Weights of a small image captioner.
Model: 9.36M parameters, encoder arch resnet, encoder norm batchnorm, encoder depths [3, 3, 3], encoder widths [64, 96, 144], decoder width 256, decoder norm layernorm, decoder activation gelu_tanh.
Data: trained on close-ups of made-up surfaces with and without defects, 203450 training examples, 8.0 epochs.
Rows from block 6 of the image encoder of a small image captioner, named by matrix and row number. Rows with one number belong to one channel. Each number is 500 + 40 x the weight over its row's rms, rounded and kept within 0 to 999. All counts start at 0. Numbers have three digits each. After the name is the row's rms in percent of the matrix's.
After each channel's rows are labels from the 100 images, of 14976, where the channel reaches its highest value: "strongest on" is what is common among them. Only what is clearly more common there than usual is listed. The data: close-ups of made-up surfaces with and without defects.
# convs0: first 3x3 conv, stride 2 (encoder.blocks.6.convs.0.weight, 144x96x3x3, each kernel summed), inputs 0-95
# convs1: second 3x3 conv (encoder.blocks.6.convs.1.weight, 144x144x3x3, transposed, each kernel summed), outputs 0-143

convs0.18 085:515495533420491424542464507557514443541401556520529536485524461423512544575553455550499498529507537465500474437529520501559495517471453468444513521498434471471470517567536454474391493522508522479528477512515509566511475425559467524565487512470527451457468470477555443544515486510501505525
convs1.18 089:562516531446536446486523560489438395441532531568465514462558499541534521547506521525489514511541588522530534480439523498495444552422490490511487531456513451347492547507530498517377471544458459481478509553467540517503465549533458499530475542481520590526531472471557533528460471522545544513476454539520502486522553452513430507489496497525501513543519497477503490505460427511563440561541462480531494501547508529482542461484455479502509
strongest on: dent; brushed metal

convs0.102 100:425497479505539520580509471508539523525523620493522503435529531445461553540486508471550466501521490471447516495542509558502506547496455539479559416504541497507503505605478452513478556476572525445559510539507549521535490540512483566476510500420472493499472496413519549535513549459466558476
convs1.102 096:470505524475516500491507477523541452445538505483480464416589413487485520514502550545454521478485549524466493433466505503514476483433490470524544514511521524456507487566479519502507528579487411488539538537447545487470478506426548459470502569463468582494475415515548506471491525496498457509500451513469518491480508477429509486566458520486424487528487511492497552485528475466441498582470421503459543540549473592387547441470485407466482
strongest on: bright spot; scratch; leather

convs0.72 096:430520498521559523539532476587552489488506539556544527421551528501541579503556564470493531472481498503508539537546520458441439518541547549524562478553503519474522403504526482538538533514561469515583512523502516494493523518520513532557472496445516517531499491454509539532580501465492423588
convs1.72 092:450568469504499575536485417509501488540512446452576458507416463507485463514487491450442516494510506467465480453463486518463499524430429480444546449495474520490507483541497553515450519476550474530526526515467495497437486451458490437494523482557472574452494447513516506478434504456446453483481475527505553445561449477454406503470471484531414488465492551394505487488553449455510498525544460516454519487547464557408530478480538433436514
strongest on: stone; hole; crack

convs0.25 098:481551519474525511499439541507482459515507546433445478508517412529572512459544528521488515501480531429521482464509435456497405512432514483467467478525485494467486507529472457527537473516532519491553508498416544519440391544529459494549503452486521427502434502517444490443484530399486456548
convs1.25 102:436535542536492480461518501546532527487530494507534515465498508495541487493520463539463499523506477548423447422485527417495529432397508538485496508513537534503411514498414489479515511502512461472495543569432577530509487423544600495487510598491545528472493497415528504418424474458551458488468501462490467448490483514465637550494526475499472496506511469546491516487511527476505511550480510497489527535515515525521527612484468452483547
strongest on: stain

convs0.100 084:449506488430433490509506493541489452534474486498449585481462506451516447516514491511479394501500500547466456476529547544560577545435437523485461494462482490471487563571451452461434529513509549526489522471453529505530526493483484473480494462509486506458483460434515433519467456462514637497
convs1.100 073:504443459441456500494523513539515439439503553516403483493561470484479516507551584483525503487520539591477535549518531465527471500465536492553470524500473518452553488529534455546439456502475408516435467533469508488489479486479505424462478569443488515536521427508522487592507458496483538535505429555462443477438529485476419473505518544507440494510491478516488476556488502535450446557500452469489453529499475578476569425553452457485437
strongest on: dent; wood

convs0.87 111:354539500508528539506525493492507529525469480497403501499513515483457471456521450453518547428557497472499524487470507467485473415537440469491523571498475460485501425528446507531530489518451500454456496547485442489453469542475493453456438484511514473531423524517525527397486475489529442433
convs1.87 095:533558542503488494509492431486520541426476529484532477600485507506502473514485476499499520509514461464528512493527553436567488450460452543464527443526537527544524483425417492511552518473471427469541468494457524539541479490488530452480502476487433492470495476513516464511428537433462517520451525549566449500553443563439494554446404474514451542509475513499539474473519512470493433461499398438471555488487581498457529476523555494386494
strongest on: stone; crack; hole

convs0.3 105:422540494484502509536427554485469503504548538429403469492532492522520431514491502478526527461487525429468543506522478463472416476465471458474500444502482511465529511552399464452490503520454531478566488481463561546480438471446483457489447481462537421489420509498478494412503495438512463482
convs1.3 114:496537532510414537486497459484546565404509505514490449425482529459527496504502527536482496461504430543473478418465522401486505416399512469547495532505508545537503479462395502460561515522483460496526548517419519504491502453503590477486447564499504520494505518441492531433464449447525439526458503477475460482510451506474629573472510484489459519515532512542481490523474538495442496506510489455493499535507506553471554553453462486476555
strongest on: stain; woven cloth

convs0.106 074:565541479449493404499442528526496499506507513456572482552518464536467498539493449511506483554495507442495473445531489511528463575398498449490572467574495446501545496470483419498536459519487488408541443548492550527535497463496506513489444512427484524549521461453474490572474564516459521489
convs1.106 091:478562458492550443524556547458474451402505518503382524459547550514486466464497517514440435486517558453483508510490494499506543542419470474464555496465458510452551523509525511496404435554483443472465473523529441502409526498456483489492496524492494592521528458526513497524445549503536609521536498503475579495532520467493520498535444499510527477490506448493469483541568395498508484471559515445500465524468483563506494508462465447537546
strongest on: crack; dent; brushed metal

convs0.58 106:525477468524561426486487413487483512528488473525444470520527455570544561478517444459415507534467441482487484513458417457485448462405471504511556410488484481549457513465529492441525442481453496514429445449465485509506472511520469453497492477484454521472479533432457483536463528492463433465
convs1.58 100:509566510487474476521500412558531500525528444514572459519488497564451441482474446525501486468522448454462489474520498482497546410484442470434513467521516452496510495479456555552500553526475486450500450494410553505433552394514469458446525483503426473492519521480505458522448546466587529502410535511484521493553406494487578500461468515481488477502528510466563483527580521442486538473554481469462535479507506441488507495452508538423455
strongest on: stone; hole; crack

convs0.80 118:455485438506502479483491455507486517479508544460435470508494468498509503453478476401535539495541523527441487537446518478529402359465454471452482486458484542496465450486530463490524511477476520491498468562478472471514453482457464510440463518436523429488439469476526460510506484505519383423
convs1.80 104:534520516463392489449465479527561556403492517504513470528492546475496467535448506521497486470512500455539519466457574435535443405480518523456538522505531516552509457459458508471553584519472487525525462492442520522531464464545568471478493543492464522480487464471518475452450473483536501573430540482462427502503419520410482548497466511536432501522550512512543550525440538496485479466477414463480536487529509538392527432516535499473480
strongest on: bright spot; woven cloth; wood

convs0.63 099:480572569488470451461486578530502437495441457564519517526493465483439521486549449542424463461543503414533415444517526512529524485482502470454480568454524447522568473503492564498482518516509501508451515484526480509449489455545500444549502533584436539504485558505528458463536489497496444567
convs1.63 088:488533475480499443510503506539497470507492568553510550459535503466533507528475479532473477538493521501495483563488381492415497486471487600497481449439424522446477486486514519426456485504475425515527444549416524512393535440522481493520508529506519582512443505483583447558426492508472553486515493483489520460506542435514480506499494463521523535504523496457464517461526456452486467547536419570534560508551452557498457488454512434525569
strongest on: crack

convs0.99 108:474480484505553513510488477479490466499423442546546477515542464452468517454398489507536473464431532484487510437473461501458443517524484471460526403474474429492496497442497507552479441444598487538517485444476530506504521478498507514544479474448424482493470414499424545441534528467534506577
convs1.99 104:498513517433488464558508510562452492434488457502506554384471463536458444515508520523456455393513526477454471474462545491436530428430498528456473468526520444511545460519505528464458477488487433426463505517470504480485555414568493461542541526534493528523474449555528473490389523449534511484534479475489523468538471519508562536527528481534492486491518491515468472472521468414548548447469411485518547466519545515467486564551480520433523
strongest on: crack; stone; hole

convs0.136 080:459557550498479475499472536543479460521471510556528518478537541477398500482476485511446464526496455451450426495494591466463557548475528483429509575539556447503583469490489556441452525529474530451508500502563467514488501414476601467509444526525460480527515507521522446501541474542471496474
convs1.136 079:460494455455519484490544511486595412412449553536421434485505510468475531521468533457444457546507539486480482446437441468510492535442475507481461428483460541454530503466553467478434471493488395565494458528497485531501550508466484454474495499492511556498465524527474522581515545522476555473491473576490545508481543451438468471477460513495512595556458486427469500502536458520447460533543443493492532487512448555495509462546548438489549
strongest on: dent; brushed metal

convs0.94 094:523513557524459519525512476455480558522499447484532474492483456507485494520487490508544477488498458455526516501533537565478543593539477454513472473506510467466500492494492453544527463523474519445502487482457519552446419556493443511505553511436464484482500564407466587476420477454503657531
convs1.94 097:467459486476490477522539525437481481468462544478479379445570516506452535497451517476407483466504571490483481440436498516463507476435526455580513455448497472492547522510495532484458445527495472424484456447474432434489465491521508478507439565490509544508475476464577521523460498461439575486579514473483521520513513553522482529537558511510470509529507437559401469497513430469440467468508507529508459519501488589500526413484486439493501
strongest on: crack

convs0.82 125:534447487462480568567466500549547545468571537537511490478527482427468436489466519598533439496525501409481444461450402390476444504478438484473533514470472500477532437506500459445494541501473469480468478496475510488498491477481464471591535492553485516526539473491487450524530527500442506499
convs1.82 145:506509513457492534506461523472529477477478517498483438457502505463439445450534468484463486518504387517446468443438459594511539462426500481503457504518496531459595529421550497506484522497425423601557491490518527491404487531466543536476541482525499479474497508572416443506536570506506481475466533571481605505500515433465490483489493517459498485503522490524435523444524562443511474502500464498511516439441518487566457517495451523484481
strongest on: brushed metal

convs0.81 075:501528500443461505577513428590488438548551540542447544453467478495535459527508489490468423529525436478480459517433553505484480481481510478447513495494502489468489458546465477515522502510493541464539447464462520474520479548471495407442450433470486480457419408463471447536540465487449548457
convs1.81 091:496526520490491578523520500528563460483498556519518433480496512479490495435514582458488562492563431572531554476489445529515481484479501404485487588553532542476547519433485462530477499455512454587424464515497559461397489433460559470441531448493474498524545478475441504506461572493430492524481474591459532477486488424445491484456443518486470482487522511511461514520526516455463497525564468446526493519433485552515519454489492502454514
strongest on: dent; wood

convs0.45 109:520543490465467520566416506475486497490559532542467504468505499495529463463498511542470427485513533400497458507499387379482453473471492491461531478501479520461562498483474466434481548512501538467530555440424511545492450444502427416552494465496511490530515460490427498528529498486456494488
convs1.45 116:532548522489434558482445487487561497459523529517522432483466524431461428450531482527495513517468348538462485440466469517498559458416527487500454541483537525469542511426493487539510490478495441583536529535480536482395491472468553503479522479488494475468526492502426482469539516490519451498409511538477542481469501428485531473451479511425498503503571515537458492472528538466486477500518480451522477462424478479563500552420450506447532
strongest on: stain

convs0.22 082:450518511444473501480551449498467515492464413532472494550486467456413478441493456469470459491532479475461447456470554537497616553529524526482473546485549473498508526526431569531499470460434470519433445473521522482502507476485537476470508468487458533474514467490461471485451487479503637566
convs1.22 085:495442498438476384420543536499453456452504582508440472488570526503489533520522561473443518523524547492527516565513515488525454487453484507482501456478450476459430518517535522518380492517468451432473463483476444491509526526488480456467445552435479522505517459474552482560471470503466522486572525478449506556437576468486438474568470512517492573559477516570480494526528430495499472551499457512495490506539487582453504452521532439498512
strongest on: bright spot; leather; dent

convs0.92 115:369549441439532455480558505490478460522551491487424492515481530481518484445518446420489543445527505505439513470498508488467497438479426483458500519517510511535509476517459514499538530474478484482478496573472451534461542453525451512460379442452526521482466472485512459471499437438525439459
convs1.92 107:512532519521437494463444459540538515461512522506506529564467522443518501475490518537544466484461456483491497555576535385556540427453485588449520493462529526538437453489383526532568489504478501493534472468443442524455494459510532413482520527462441515472465473490523460444440440425510464512500528498490390497457433514500501477481428494489457495486531487521580497524535531507456436467518469469504558530511495560448494504484503475445519
strongest on: stone

convs0.2 093:520539502450430406497492563519476448445478474551496529546519462529446519468475490510475478508536535447469386495462538488451560487525546495439432516522545491508568508490479578452493544460460460457456505464491533529543503382474538482542489503573450500486507506539482472543548504471482472546
convs1.2 093:501512445432538509464566564517560449436486564517413497437548496495492542520528537518435492572497496525484463511413499506493480485485524505468488438488476543520426479508562483422408482504451431586458499535494501532501565487534562485484510544426539584523522499459556486527490441521522481500548480494431495522410608484487484477551490524490551545522507498540473520489476485461505489553539484556541493528524481570520500500497517456554553
strongest on: scratch; leather

convs0.113 092:538498503469433473479491526539468464463517526536514483564491456461482550452491467521483516490536532478430414469421494534490520495466461540442462517487586459504522489493518567483554583442455412480415510469512560523489494460478479530555520473586428525462509555498485441450505488475511496571
convs1.113 099:469490515439524486513552542546517430475479547517483486446550499501474521501504531506464528557525507561463465470423535550522500449448499504472434502479494502484463490485591506424401534507423463518491523514455558514511598479506565519390489567502533542538489495465537537564514516546492517512540492546400496517460546541467494525530574547468490524462516468557457529487478511457531524520474487581513452481506453556526578439498518432547483
strongest on: scratch; leather

convs0.48 086:426560486497487532507493550530472460503509537536519456476503509492427463482468457478457494499582467471482425473484496468457496468497438465407535562433506491494604420461481523511457559487428455425453540536546469530433511537453518502513501536493448510504466503515524543504506443479412502475
convs1.48 107:514511494481490518493520494521592455423440541510518457485517470507460486542448476477457515552509501464520497473486399497487542478438475539458500422489509530425494538454458549486486499518463471600501424528475517511444522432471533450544522535494478515481426487515525527579497540443431583433482504535520531497516510419482423488481461471470504540517511485457497489448548539431424503485551435516471529521569468576498500477473542480403515
strongest on: crack; brushed metal; stone

convs0.47 091:557491488517450492515413451495465498443571507485473496505543514600518510486455571473462467560493474472538463541519426426510436463489545466486555425486455535502494479426561496493493547499489544485486538425513504548541441406451442453539496491530511485467497501481465478553520486501487425501
convs1.47 108:508598548519455574520529479474579558442472492554493408421500510467456475443563517486471502510550400544510491416482507462432549427414552418492507549510498519521549555438465495474535539531511466548464539547447531483407492421470534495484507525488507532516536504462480471474490488502524485482498500467450522492463493429500525479504494526489513496531565515519449531475499482455475514517520464443549495526495440533463515471398465550487503
strongest on: bright spot; leather; smear